Rows from block 3 of the text encoder of a small text-conditioned image diffusion model, named by matrix and row number. Rows with one number belong to one neuron. Each number is 128 + 32 x the weight over its row's rms, rounded and kept within 0 to 255. All counts start at 0. Numbers have three digits each.
After each neuron's rows are labels from the 100 texts, of 14976, where the neuron reaches its highest value: "fires on" is the input token at the peak. Only what is clearly more common there than usual is listed. The data: rendered made-up planets. In brackets: how many of the 100.
# fc1: MLP up (text_encoder.blocks.3.mlp.fc1.weight, 256x128), inputs 0-127
# fc2: MLP down (text_encoder.blocks.3.mlp.fc2.weight, 128x256, transposed), outputs 0-127

fc1.199:091064088134141161132128119139175222183124098140178091111147125122172105111095131172146083164082087103093135072061099143161193150180115120126182119139146108104108159133112149137146122111100135168102147108151101115155131113084166138134112162058110141115102119106135204100128141126158207093101169128176139115092134133130185127105121132092070159125122159156083183059141104155132103127131
fc2.199:177215167166136112148155088134085096049134179140065159130119163086056158154168105064114148108144156156182091124203146100097083131109112125156076123140124164121146126164118089131123143110163087130119111135113114112118145164119092092142116055188169158112093145127115084154122131169171103167139067148102125148150134136127084145159150110150185100122121092097123100200111135087143133129148
fires on: "three" (100)

fc1.192:136157110104125164110211148134098124144175137099117103106162150103119114088062079144141096125126112110080140182083190111166133117083131149069140107131153147082106082125157142086143155118052109128136103106113091096131167123086166178049105091157165133157146136117151124108104074088118170155184108119133177167127164127170140125139144148124124112186122234076090129121149144146183143114122
fc2.192:147133183120125122177135141097100143115111141167128142145087117111085123086133110135132178179173209143160090123186105153083106140149128110133161114085102086139104160120107126120091153149186090143137112047162179179150148096159143121149151084169099114089132097095079059160164116105072106126152158170189114057137076155125119134114095107159152089095136075115167180159099165155165148110120
fires on: "cratered" (88); "rock" (12)

fc1.239:129139076088144120129146131058086108130088121081133100152186121147099162165102208149149108119138127143106164165114160114103147143114158105115153200143174140113133140106096134097071099136127187141104128110085135135122183077095075152111093145102127104176099113191108141182072053117163174111162108107109114160107162150114165171124120091185175132193113104120095095132116142063123133134066
fc2.239:147132131117133163125108130083166125123134114152153125110122149167144091139070168125080162103189103110177171151134145145120153146165096101114116126180105151171171215140127108130125156122136105166125162161082155152238123155097115163126139137083058048086115101076115186137172060093070131101111063146162149144089113084087154129123094126133142168133124081119155141108096149114094110112124
fires on: "," (100)

fc1.68:093094119144164119074161166104135168104119129096188109099086114087158138177123173155118155129087029086132130139124121140162093059090143194108126076094125102144082185120108118114149129160096108125087187151082136133148163130166130161078112099092091141195138195137140117084139083149110110115146146105122220109088139149127193127137106121088106112157089157131121119127150123136151185129097
fc2.68:147096103080172073103131077174170125189101105122119147193095119137164142162183145122101103165157152132105137132084146167158132169162127067119142180173080176127115116129142052120133129074127183130122097093199173107117106148090144134093149186125158151153085070203139127161125156102153116134083127134139102161179082160110076088126171146142139128071106105148150100104140151123141098155144
fires on: "moon" (100)

fc1.108:127165130121158180127166143231117170107105150134108133157126174159147077063131178146070156093114172158188123118192136105145144098104157148096104112086070188142115163158143159150137093123102077155142154118143074120155126136097102168110102127168152131099120167052135107159086113135097129102127100149172117112133101061130081120082155137139134098158128132132089163094154137118027132118137
fc2.108:137105162167101069153102116000162103155129105175163145119125122105100166176095093146148148139148102105076140134051118155129107193186077122155142156179180080125143106095136098125138135131132196131145104152111180135080151122156136118125161152077126129157154113170119134116188135121135128163123135127100126147113135210105166124156122112163132150107135137108196091148112111145209147130148
fires on: "desert" (100)

fc1.69:129146085156069100132108100151118140164079157156154106153109112098095147147179104158124101162122126127111069109142126126122120129144115080089143048121148186147061130115118120110109154193125109084102085120128076179088158129226087170219163111135160148078040152127121089110136148115166184109150148136114136144202124136137131091109163106146130123127118107098104130124182173171133130144139
fc2.69:157113136176098104135101141117185119149182120137176121093105127160172126138139138107088157152138154140136145068084104096193150095153169154102155106134068161112148156177072087167138187142134050159137152115152110187149172144155137108152066123092118112060117155137171128101183092093112100085058095126119118132055136105140101110118144114144065148120143119169145174075136077129151159156112
fires on: "three" (100)

fc1.215:134126130146150078164102087137068118158147133142181162107114113112107120118138131099175122128131109129131043116107167143158152120173137073189163153104086144080168123065157141148174113120156139097138109169071175055161119135137127078112190158107090149078135148110182210101134124113174110154105114121129086110152198155159061129114137124158122143072169161115093152166113106118172108163156
fc2.215:128154121106111176097156151135161120108141129122070110173138152139141178128124125151081136149107166121125209147133079136100097136107111188077096125172178128168091134177087122113075145150100135164111165079180090198072142118111145158130081093147169130188108115141090054141110141133085141123154138147130176163100057096100180125138104113107142105188075090173169103093119155130083143117098
fires on: "banded" (100)

fc1.99:088173161103185123066113160165177095188151132094115182087120114092110151118119156104129124132101114131179123054103125099114102192170152065132136114137105168106066144136132100188100080172157149144131104110089092119118084143115179170154114190152150146164101130103166087100121130177137116125172142078105081140133113160164119141088126155048148126113089149083156110129142155125170119138199
fc2.99:189112137116088113182149079144069175120120158152103099217116163121126179134141117147151129163172173111055126155148075164145125091123088178138114138139133098106169083134121149124122174121144109148130176128161170112126178088103106067128157067140093080123113148112080175152137177079154149150092120171120145145124076082102171136146111099199157109151127079175111110122090152156087138132088
fires on: "moon" (100)

fc1.112:091118043175112102106152148136114182134127136149180118116113112129110144090098136081132169087137069183132114128104144082127140114089151178139138139108169166154116196132178073125167138127140089127080107138088103072159149131151109146167126127085161077075140170087198159137060105174115134100125104150162125160096143149130103114111139208113162171175123162146107178113147077061114120115137
fc2.112:153150224091155129193097105119117084109108142121063128176134157129138147157147132180130117176122184077106091104157080168150100136187106088138115121168103103105125075108093176150090113132156159157189140121144141166103116106095139072127117117140091157131093102120061121109183140123158147142122131099107107092145080113137150154168101064164134071116121076128148093131093179191122191147112
fires on: "," (100)

fc1.184:136100127109146151182139134101111106103164118120105140098113118092115135156111195126167151089141168188174167081106163139109072085091131122097185157131080126133147112097097114131111170178114045163061169195148117140122102122157172100121189108130148166186126126119152121162090128124134130138160098170050128111143076137128146152136075072134154122135154171104089124112051184155152152145084
fc2.184:153154143137104097094136108166174132171071154109078168138091120169131118099128081153090119195132117095079119180095095144133168152138125126157122124133141122102106110148156131119122089168198230099152119046165150065104145083126095123093096131148082064094102162134120148110155099113135097124102171112206153138096088167119103126135174160146109117151087089156164137143164091092163170119152
fires on: "cratered" (100)

fc1.237:101082167168107157108174092172072151128098150109087129123100160087176108070137117134110212130114128102127173135138141154103173116118080191136142132127063133128131156101158145171172113113150170123166143098087078140070116111081083165128159170154163165137085120089132099139156165120149142095148168138132096119085134093170152117116110155144184036125140165147101161152088070086086143093110
fc2.237:165166097105133111164100158074175114117127117145156143156169114173085146182100126119144041137149133174144093117117112098140113161144166060113132124111178122135114087156097115077081134137108080142077112166150172110208135144193172095135097084088084101129165120168096153107103104132105131157101098125138165129159126178089091127133136111110082207120122105088169096107178182149181115151152
fires on: "rock" (100)

fc1.224:091108173160125133125136188155109083123177111079123115176092130103131154209184145163092163135142095126149103108106133227179103151181101119124134152120098063131113168136151106112104161145155162117116146137175157119105126097101084095124149103116140157105079117151142086113125095103087098115089105110121134083138096147105089130127130136170076135113103117150166128194048159188172164195087
fc2.224:115131120151130124136075061066135184140086126140161116057146140149122136062065123109158122095106092133111143161150100112104147154135112149162116096122150206094134101147140145103142092151063108176118066130109070137161115129145161181145101124149133155155201121074124123118092160146158119157144147113165100153139179112092207113151168134091128189170158152128084140069170074098129100104162
fires on: "one" (100)

fc1.126:105166189111136121072137119165134114155084139113154187130139146080154124097108118103143163142084155125163155085070084152118120141209148116102079148092156145130111179119098103157153095136113149116167139159128110051162132101087137124058119119133200177230154126137110103130138143126133152179109131132118105170116121101067149124128120086202163124108156166123098087084146133069103084159135
fc2.126:148096090141107128195124112089096148124176125168113107130129143196095149138123131125130117118170110136109135158178170107138140130062095166175115129184093125132156093159164142105082155118142092152074125094137156175110136173156125116184146122106056081023083120107143187132101122123143102065124142122103149105137138106200094134126159162038118111101114109144133132185123122191157145086147
fires on: "moon" (100)

fc1.67:137175087076145123181158133217164067108112124154078162142097168100070127161135165179107110122143143118164142102112151131093088122103143119137147190163071119098141101103133107167163167105167141114123132122179161105078171111097086094057138120081119124149081157187155149133097078131155150135107134159156128154140070137126072145092125104145172068105181160151143082122091182149145112131103
fc2.67:127163137141125161124122097092136179134119160131142125105119062154179091087084089101155071093118147117124175094120128112093101121115118142162117084119138106172113074162093150106109112124095109149123117148057106104134135143180135168132080140201133129125161101076128154108221134198116127146128137090127098106113174149095155081162135186114168159136163151117094208087190053103145108149168
fires on: "lava" (100)

fc1.30:133137081111094111177142167125138192076198141058180095115094081136143117148149132124074166174158107107078168093150077173098132132090119158112160141096152166145144154108124147170117134166132107097160134147123130150142131075126125135151120115117114144099196163118125180105151177186106096112161038146085102152188133106101090108137101167105135110111138139163053076108140096128171105111184
fc2.30:129140154146156150089124086144141046185070105184098144146187184132127147118117142135164089084112137144170093163100177081155142134200148103144121118158107101112104122158103127095145142108108145152082119108115133118134121161145143080109102159124139129142065118135132075134117088087127137176107228091185144116067145137153162146116158076166126154170133093084172192142124138145073177133083
fires on: "with" (100)

fc1.25:109113010176130138178167058085150128116164089112158084081165110170095164120157125094089109089119134125166089177108101105153153123096114150104150108146152107153114149146148126177172134137131114138134131110168212104115120116162181089126099129118132149105148162150154126143125109119127127097132057090125138122095166181101120175181120102147133117120157141181157065148126101106161192074063
fc2.25:135125229080112125084093224180128123123092139140099163167098157110163083133074139171157176169129130133096148084163155168132114119165140105156121155125111145108147119104115129058100134120130129093121119152080047165140131118104074180104152129123104125124103096095134134103148125118127118156125202163143113114157088083168152086082127143111108131142089112075084169112130143169104091194187
fires on: "," (100)

fc1.52:177132170130127152103179108146115098142155107097133142149160042165155104125136093159110090155191132106173102108174118118139142162142076113120145161148145168139166184122139102170104167110138149078108121165155117059100107139120151020039160147152127119081130120112157099122094122117136138094110114126101105131080135082149085099154080062089167092154093150114143071170096128114107115152176
fc2.52:091145103101153137156096122124141117098121123141117089118089221046107186104123137109118153122059122156098135160079159180129125086116141128150115100139111109112116094122110144086132112166139115192133172117101142189144174110123088194161098137064170155152102143175088165124172114111098169156106113124140169116163104156103169150118173179137077150086110104160150175060149125178145141106061
fires on: "desert" (100)

fc1.205:101147183107125141121108103212136055093134119101113120165158153128128087103144109136157143131112136163140073127130094158132152142144161157135123144165063135113146113033136162198091106107157147169088146112111134141086133120121142115115125067114127098114085142170088158117146133065148157129150109100117108059138111167174020132124100130178111089166131177116183079123083146152148112187109
fc2.205:180093132107141147146144139081134186160158128172141171121067131147138170129146163130054113179185140106111155163152147095095088088094115076118124163129180089159121142190107089081196135147119152101183153132159141071125154145110144112115132182128113180113143127080127102141078156140121082109091150171141131194096121072070167134129116103105163128069120049139104141131184132110113150101120
fires on: "cratered" (100)

fc1.254:148072088142106105142147110083102164136146089145141205101139179128125197140108129069158060135145177170127145107138115162152141164117166190130045152162105142167075117080129125104117113097152168112173135121119099117151137097082131103161051100106073151090167139129091162121161138124126156151160101090159125108163153178132121104110139126189090083146127194137143144124093088094186162112106
fc2.254:105165182121134153103102148151159093124124165109142069155136070161118074120129150185106194101099075083121116149113134094115121106142100064125205127114161115091185144175145145170155141157098076147075131145147172142107123156183116153093193144141186102167082108111178108130099109119139112108097139177101128162093089071128134141148118127073160176123127068123134114122170162168071104149159
fires on: "moon" (100)

fc1.87:123129115160117118152092168084154160155089119124123081143085136110177111145103092208144121114104076147111139122168073103146149108080109106114163125109188159134169103094121127135046108135158165111168148109085139137124151177119069167115159165139138126119134126135097065101160120090180113121117156142186139100136114096153191116191138097076107206097080085146165099139087169158135071154081
fc2.87:121132158107145160104143099161105086116159124124140177117163103144081129116158151065111120127160193103157110139098172161116087152162150144137103117144074097123077137171135110111206142116090098131102095163162103112130119076136206108159117087134100154126133115121160170153094137181077165122123114097075122130132150171082059139056134192154165068140160161119096167120193086089111146089169
fires on: "one" (100)

fc1.73:101075115141128105143166096062162127152150187186127164138113164123152125093160154115136163150106106146098153147130070191130130163093084165086098103137132092157121157123089141111078169140062109141079107099087183139151071109106160163122090060105109130170134127128158178135190173107082108117145068170083102123062148168163103129142122136142072139156109160137139093108152124105126184109177
fc2.73:128160140118124155107109186189133131132114040058150088123119085166102135172070127160111109076162141107120081109127191103145145109177172102143151132147123160101139103127164089128186082113174151124175145166167080139096196138143124106115142208142127125082119122104108083118090082155178145126115184078181163138197116095087148123102127157126164114102145127124119157134121128165148089147084
fires on: "desert" (100)

fc1.187:122122128154143162134174144139093137119068194100087103127103168145141148146141199078178155103077106126125094147133193147118104184149176136120095161156161098156138103152093129125079113186115123157130176118188080126096132180097168139082119100165141078093135141157131033096167144086143075125098150191104077142160174078117103106099142126136103146105134135094126115104118173074099128157135
fc2.187:141097174124115098147095087144160142162164056133162120181141110131141140122103047189124104148185128160101165121100085123158145084112103136126151093114108146098123097108165152135164170062137137115122062110078153133152112067158130109197149153107107159196117102109110204157094125173129165124153125071136140137103080182133169126130134120133176131161098122139142174111173113200145122062138
fires on: "ice" (100)

fc1.161:099093128123089120155147092136136093174136111151096155187127097174180161117097152156138180146135144140141151140088107172160147147116085111121129120135084098115112133137156165130166086139105097086069175118188099092142101044125144096128138148135102132162104130103129158052084172154137127104142122143078137080109113128147097155097075115184171086152105177200046189161137150113180134162090
fc2.161:173171139155173146101121158120133166071132159109160096048130171071073099129164115099099051116109117117123102093158172083077122112158158168124106143117168175141128139159089102128096153135146152173152089122091155145098132215105096163095129119136177133082146124144135103180157087093117126154119130120177102174142136132104134086165160148089073159108130087076200073119109109120109111105163
fires on: "moons" (100)

fc1.56:111107153133137188184133153179159105180102085165079148124094142100140105123087153122133144134084092117193132167133152131150088125093157089143130129081097156100152197101187172121139122166227104118118130133126186187058102122085110106132109121087125173150169086107146097128186151108146073095129101106129162128092050094125102152127135130113097119129112119123169100188097152122122179133089
fc2.56:154145146118122086088144121093103145099158147083173112127147122158128149124173110133141118130188159148082120068108097146122158155150092179098148131213157105154106074154051090107123120127062119122158124137114092096209175109189178145127180158156099086099078164152109151122077105123107180132138160130149092099155171159158183111138119162143156131146130150119105169081167125168140059096156
fires on: "cratered" (100)

fc1.5:106133175081146120103132146134081143107100174147143140106133135180114119064108118100180110121131148178101164125178047070106132121036139119116107122118129193152182130126080120124088134132149063142167117175132147118142127159130142101200135091173100133065167144113116120135131160179125108152191163137136096190135120107130136174146087112148159109155169100142086111083140122088034113111130
fc2.5:071160128139138100102046117151126165145118061097145145096112131138063101119147152178136142079128108107147136100104151186152137130147092099124102140126120117064106142157090094125179116102155185172078135111142151147139124132127125155104147148090169172140131089142176174054174096114079100115099153119139133099124127176091118090097173166048084193102100148178123093175129142146197153129097
fires on: "one" (100)

fc1.186:123111130129130192083095140127141158138121141145199110122117065098098154194131142177202084117121133136155053121088141114107102109096125069145153092133129138077086083095147135141122107141146123092150099138116113171131190139099118148146115122127117110174122158172146126147118126100174151149118172078127126109143111166136155177122141090052103169088060057134178114185158203121135067116102
fc2.186:127134124096151072173133091119120103144136143138051153120128193133164120068099102119068173125122106114133196158128132153153138124148126184124112194126115125172175170170139113094120182095126145179099172092128178076139087136186122098105151116097133151082133094090115173126118121148070096130142085202129154131111134082093139074154144181191136133130152175181098125083106077153113125127101
fires on: "moon" (100)

fc1.116:203134090087077152131095186174106124118078155160092096147137081087113170151128132101134111116133101143131112173122144094119077117106191103150070108061149132124130139161142107089076167166126114088099079086116132094096181104140086125168141137106166169138130123168092075148059135175116162125106176105182107137153187085096085083101187135117135137098159135141105167139164103128108101089094
fc2.116:054139147170170064143169105069129163140161085111160172141117161132104093141167107164117129146098138096092157112121121184155146155176084110096172178190138106107085104082090147122174067113102165164126171144132123168090119114123143156063116124108135096136080105124150180127172117078159128124146118146070146101113079195170141185132110086122097107129086132113156062106095152141139143157164
fires on: "three" (100)

fc1.249:055063131086138069166131119171135098153113137137100138156131112125191117113055089178153175123124161123184122100159108106128117128124179109157146112152105127113122121147129136193142107144113143149141095137157114107125140151097140131096085151117090144069107181140110109122104088121131142088189186214067088107129173113148127104100087172220136134087139172150173182116114116107109090101077
fc2.249:182173151175122181109130131077123147129145113132145139099106146139071138148169160088104111130138138124107174158044158192154131095136074143101133129111154165124106123130146102095121104127152141153124157125129138149126151124140108146135196102129158092204139091112156151151155137106136119142061063053212155139142070150094115108152169085013125126152090103109107106137125160148168139163172
fires on: "<end>" (100)

fc1.200:096137085107182142169085164138060117145131167157167097087111086081168140170128144108153124142178088179127119123119125166114105100168074079162080154095140125082114176139142117158109178088112097122149150156129112176074188195118134126137153096118157124127075083183106164129132094043124180069132089162161108169140143136119106198081129151108098101140139127116161131105102163111110164115117
fc2.200:164070177129104162098115068087162170135088088096110158139128157163131133121092125147099157118090155088107141105111132132182133172099141126130145118157098113175134117141161145095133135143144132186127110108087139105195054065159129129104117189146078109108195131039145111121151176166096087169132189110128161104152094107121195040143120136139093124124121127165097130116165104143103077110088
fires on: "ice" (100)

fc1.212:140171049128093156096169171126115152125186126110137154111192146092158098114096165126084097095159147099073147171159061118178148147116156124109090112133137173175167106186094137195119112082041112121126151151114110127137147096103120120159065089116181137136159150080136076155146102125132071094141105152124108160178151111110102092101129146137130093206149156113114118118153085176139125101168
fc2.212:133108185127134082151094093156139123135076115144135099140091119181105157163172107129161152155099100151168115071127202139054130137148091146146163138126115109100079165065162137072132147185184136100122098106121123147128111159165123116117181172096063132102111108180119197093119171138107177184106152095116136101088107151172158188162122109126131147045130093127126140131108154083073155131110
fires on: "desert" (100)

fc1.90:099049126192115171103132121110162138164115122083099131164080066147123104185145184143138155124140132160151119117092153157140122146220107174098121129142083086104141127096147130115113106189118135147082132123170108131129075106087086122121182167106102156155091070073144151110150134153129116138135156093152151077087063071123121089140118178107100138163114181149122191144097129155184183146103
fc2.90:106234115103175106113083125161101109103135141169211142048145176125115136067078069125091116104090102092141151132149144110086146127072130133140132156130165184105132129203138139146151138085103088141113081110101129068125185173129118131142103079137147123107178183142134113145118093108122105132169108134091100165165182160130113136115139070099131164094135102150105115126103133085160086167162
fires on: "moons" (100)

fc1.211:140171100128117092079145153190145096102178126139133165083139209070116136111155133171065172115133116121129145139147091133132104119090163146187170185145125141081163141191165114098147175120135141124107146119146132110137151089102134110086133082096171162108082172177174135156089054077115124118136053115129099185143114112098087151137157110130092070090160123152175073160099103117110115100145
fc2.211:124068137135136137121093084084089176178070073123113124155132070204110107136118136111184121154140134136112122126116142147121185133178113101124095082100124116141114113094096149146130072142079120120141119132088085174107111133155144125186123164134079131145171070061048109102143195158170130099131162134147134062124136154178192113130063144138110177165103147090073170097147120149138152145119
fires on: "banded" (100)

fc1.71:137137093153114114168138098122142151099163088120138152060156140121095135141156176106102076100122083112090103131161131104126175103127184130107182159102135175155107126137205138106155173058110188124094157132098070104159122127144147121136108136136104153117157130108189196103182117095108093142151041105095138125066158155152111138145083106171056135167132124162119092152151105149217149147116
fc2.71:112140137114147120075113154136127102160126152153140085183109129159142158127097094170125184149137164136133134111108111156158085136139088141132083121205123084067161142108026137152103090222120069122146108122175196166087140120109104142076130153094161110107109137120095081134084134159132134121105195166163119138176088092102153120101161120082166102087102143104111144087100113137045146121140
fires on: "moons" (100)

fc1.124:167066112139075102107194140117108110159153104124095133085162133154148136074179121111117138141095156114087077177101148137104145077060093159199111105112087137138144131182129147153127100177113122128153178113128124081108113159115127147076120105135109114110111144092103201095153131116173082079142083154120183139129107106187197166143129137197174124127147142150090122178155056114167154127162
fc2.124:092172144155197137159061097122150138110106147137168135148084129102092117168077146144119129117162120125164172073136111148151111158201142119053153149141166136114099116065127126092140143093135165149100080141133129177152147103137130135139154157102163142172151097149164071157117103148084178172095132108145076116117129170052060064131114109064079110123107109092154137085093199155120115133111
fires on: "rock" (100)

fc1.168:131077187158190143172107172066115141100119072124115183110097115108118097135152140134085116115140141144141143159127106121178066120086131116082099133178103152039133175158077150098155135135084108100173081090132133169119091181120091162100120119122148118163105184159144146152102149150128098112131118107062150155165064178102145118153172170167078097142140170131191137105126169101155157103160
fc2.168:121129070100090121091152123170153139183148148114158109149145124161145141121071085121209161117085096115135144066105126156110163139187119152165166127108157128171129101096174130153100110132111172154053189158143109119127156079145158148145172153122104128091147062096136119114149106117167158154127152167177107114109197108167141138135123121062107169072125137145025133148153074150126087135087
fires on: "three" (100)

fc1.123:090101144118095145130152137095097124122116097126100213103134134139133124136131078134133157154154145110219104119080140121111078103124089111130129124103079147140166132167120152185123181106154110148141107112109177130160143169158128128149156071116101114082089091211152135163061103086110121135072135148127152135162121223117076130081163126148050133098102074146214104148104136126091119139141
fc2.123:161125115111184118125110100098125177173118124131167072157120126157132101142106141154149124095109059149066163152123095152180163154166156134158106125126147104094110139121133132009117097139081169140106133120128073098121135126171129127116131183159100135149153113112102132130136170166162183137166144129142102114127160051130182127161110168091162188137145157114006156124139101117149123110065
fires on: "moon" (100)

fc1.213:048082104148072098101158154077130150147122165142128106129079155141111085097109128103162152138125119106155072142146155123160151157106163142137158152113087160134139126208168067175129081091133163141147120159150098145133120144156133150154102077088187108110102088162134156103124100116095189152133123120169159159095140153187199065140115117081167122159086123116186161129052140139103074124083
fc2.213:198157119123163134122064102206128112138113105076153154123171111153168106161144104189147089090135109147106131128110123167101120119140153114132121106149138088084159100062103183067156140124118081121087105103089119070125163126134141120125149163175080156141138168124122132160109145136141122093117147127100093078165159121077031210124171158146102174100154121159031141140154096118139120118137
fires on: "lava" (100)

fc1.167:134123117110154131111124098225152071076148176152117162158127181122141097157083117117100142095164157176186093142119111123134120113201146183138153180040135150216152193104158134127112139169147137097081197120146149098081109135137146073111144149125110167102137088148126081129110124093115105131128120179142113115118134164144086149164099118112145072122146063149102112164088109096135112122085
fc2.167:122103167148119147151131164027122173189112072116160115104121098145121172086130133150163132159114066120106173118098128149142148136072141074111087120203098093085136106152089107112163110081133105180183072176082129160211174096155139175127136125095135104137122153107143187148120127124123150096148128088135105085094097068117162114091108130156101159153106179116169156095138149170124135097139
fires on: "desert" (100)

fc1.170:089129195115135097091113103128109152171137125140171094115097094102152137149143093089190177121152094135142091126066186131130149172204173164110071124080118154137113196107156106146144087054099142128151126146086107128083102148111109087127120173124085119124159140086129105102123120130101132189119117152124185159140188088128163069089105157144106163215120106156171114119167120109141101161175
fc2.170:145118078170087167149103190109153122135082138106136131137176121172114094095087149163091086150085101114110177110127089141126114132095111074143164090196149101132146082147101148110111136178134146165111119136149139130176150119146186163175139133143153151161120105175105166146154161146148167060150167084136064081125105173148086155165177129067146113047127166110053170143141115161138145091099
fires on: "three" (100)

fc1.81:098135127133107155143107119173100115106111127177101149143097165144169111063110092153155111150150085150208125147081115131112086121131124107138120120118132164128151125089082144177128061107132158164141157159122142093091075144093142133070159131152181168128127105191059106108121153128179141087097166152120146100173139094165082081087183166086166173100069122117165163084135183115111045131118
fc2.81:167109149147184100120141121083154128153146128081153119113174067085094116180143128097103141091086191124071139116173148112147151116101129149135138135133114111133089120185180105067139154148139098092135092108109091164157212121165125141185117114113069110146120129080195126156134101113081118151144100115167095138090137155080159173187099104151102088126186141148086111198128062129143191129142
fires on: "<end>" (100)

fc1.95:162136169092109108144127104172087145157096145122098153136128152080125143085228172110124112152106155131164122086112210159139149123119129073195122181112109146097106119087128093152105119157096148146132094105079115060143159184100162151156182108132138107111101128149103129159110181088125059125159125134146147169163107160096090155061153106169129143086126087088161118127077171059107096122144
fc2.95:092081120182145148121110128057155117099141107127153100140123115186127107166026073137157135104150091145095120176128049095110111141127110178079086075132145112132155144153120173080159135109124123116158171134160116193104090077156130100119073169142126139151140103097098116119149121146147182141091162113103085091091152107172174095181092139101122130174127168123099164115177080188136148115090
fires on: "moon" (100)

fc1.244:113153056159119076124170148109077134128156131155123089164081118133091119134117147186206130132121145166112169091107121149080113117124098136134156095160106085160118127159174088102146120093130183128131139166139107077100131144101135078163143119106132152115107158170129170074075129116152119142116127132113120156104157112160153060119130121042104066204074150126200118162212102088146110088108
fc2.244:075111184073111155104106094152154149139117155113074128126136141159137170129109117107084158085146097122122058156129182127190147167102120104155103141107113145063096144131089135131159165134153107134120111136135126141156140141150130156085101121105104085157116129140106120196136081191050104098113152072126103072143079142129055168143156161218156176062133140118074134096093167144114166133093
fires on: "with" (100)

fc1.240:136182174109169108131131101180168079096148176065088159165090135092156119109143124136163166120110098100141083140058114193128114109150166221120104134073062132155204146109062096170108062155176131131178137090131128086070119102095129124094167128128122144171082122171098092129154102113108100090113161123099129134162086122113098151106124117189162107160132156137128123125139134130121129156109
fc2.240:127091123133101123134135117105061168162113117204130125125156160156094140141122108133084126170173179149071177110199152043124111135129103011135109162175182127105045130162182159090144184093099151161107161126166152136158142164132147139160089143100122104108158156084074134161120174094168126150123073141127163138068121112106123138128097101114120116089121102124140097117106142152150128114130
fires on: "cratered" (100)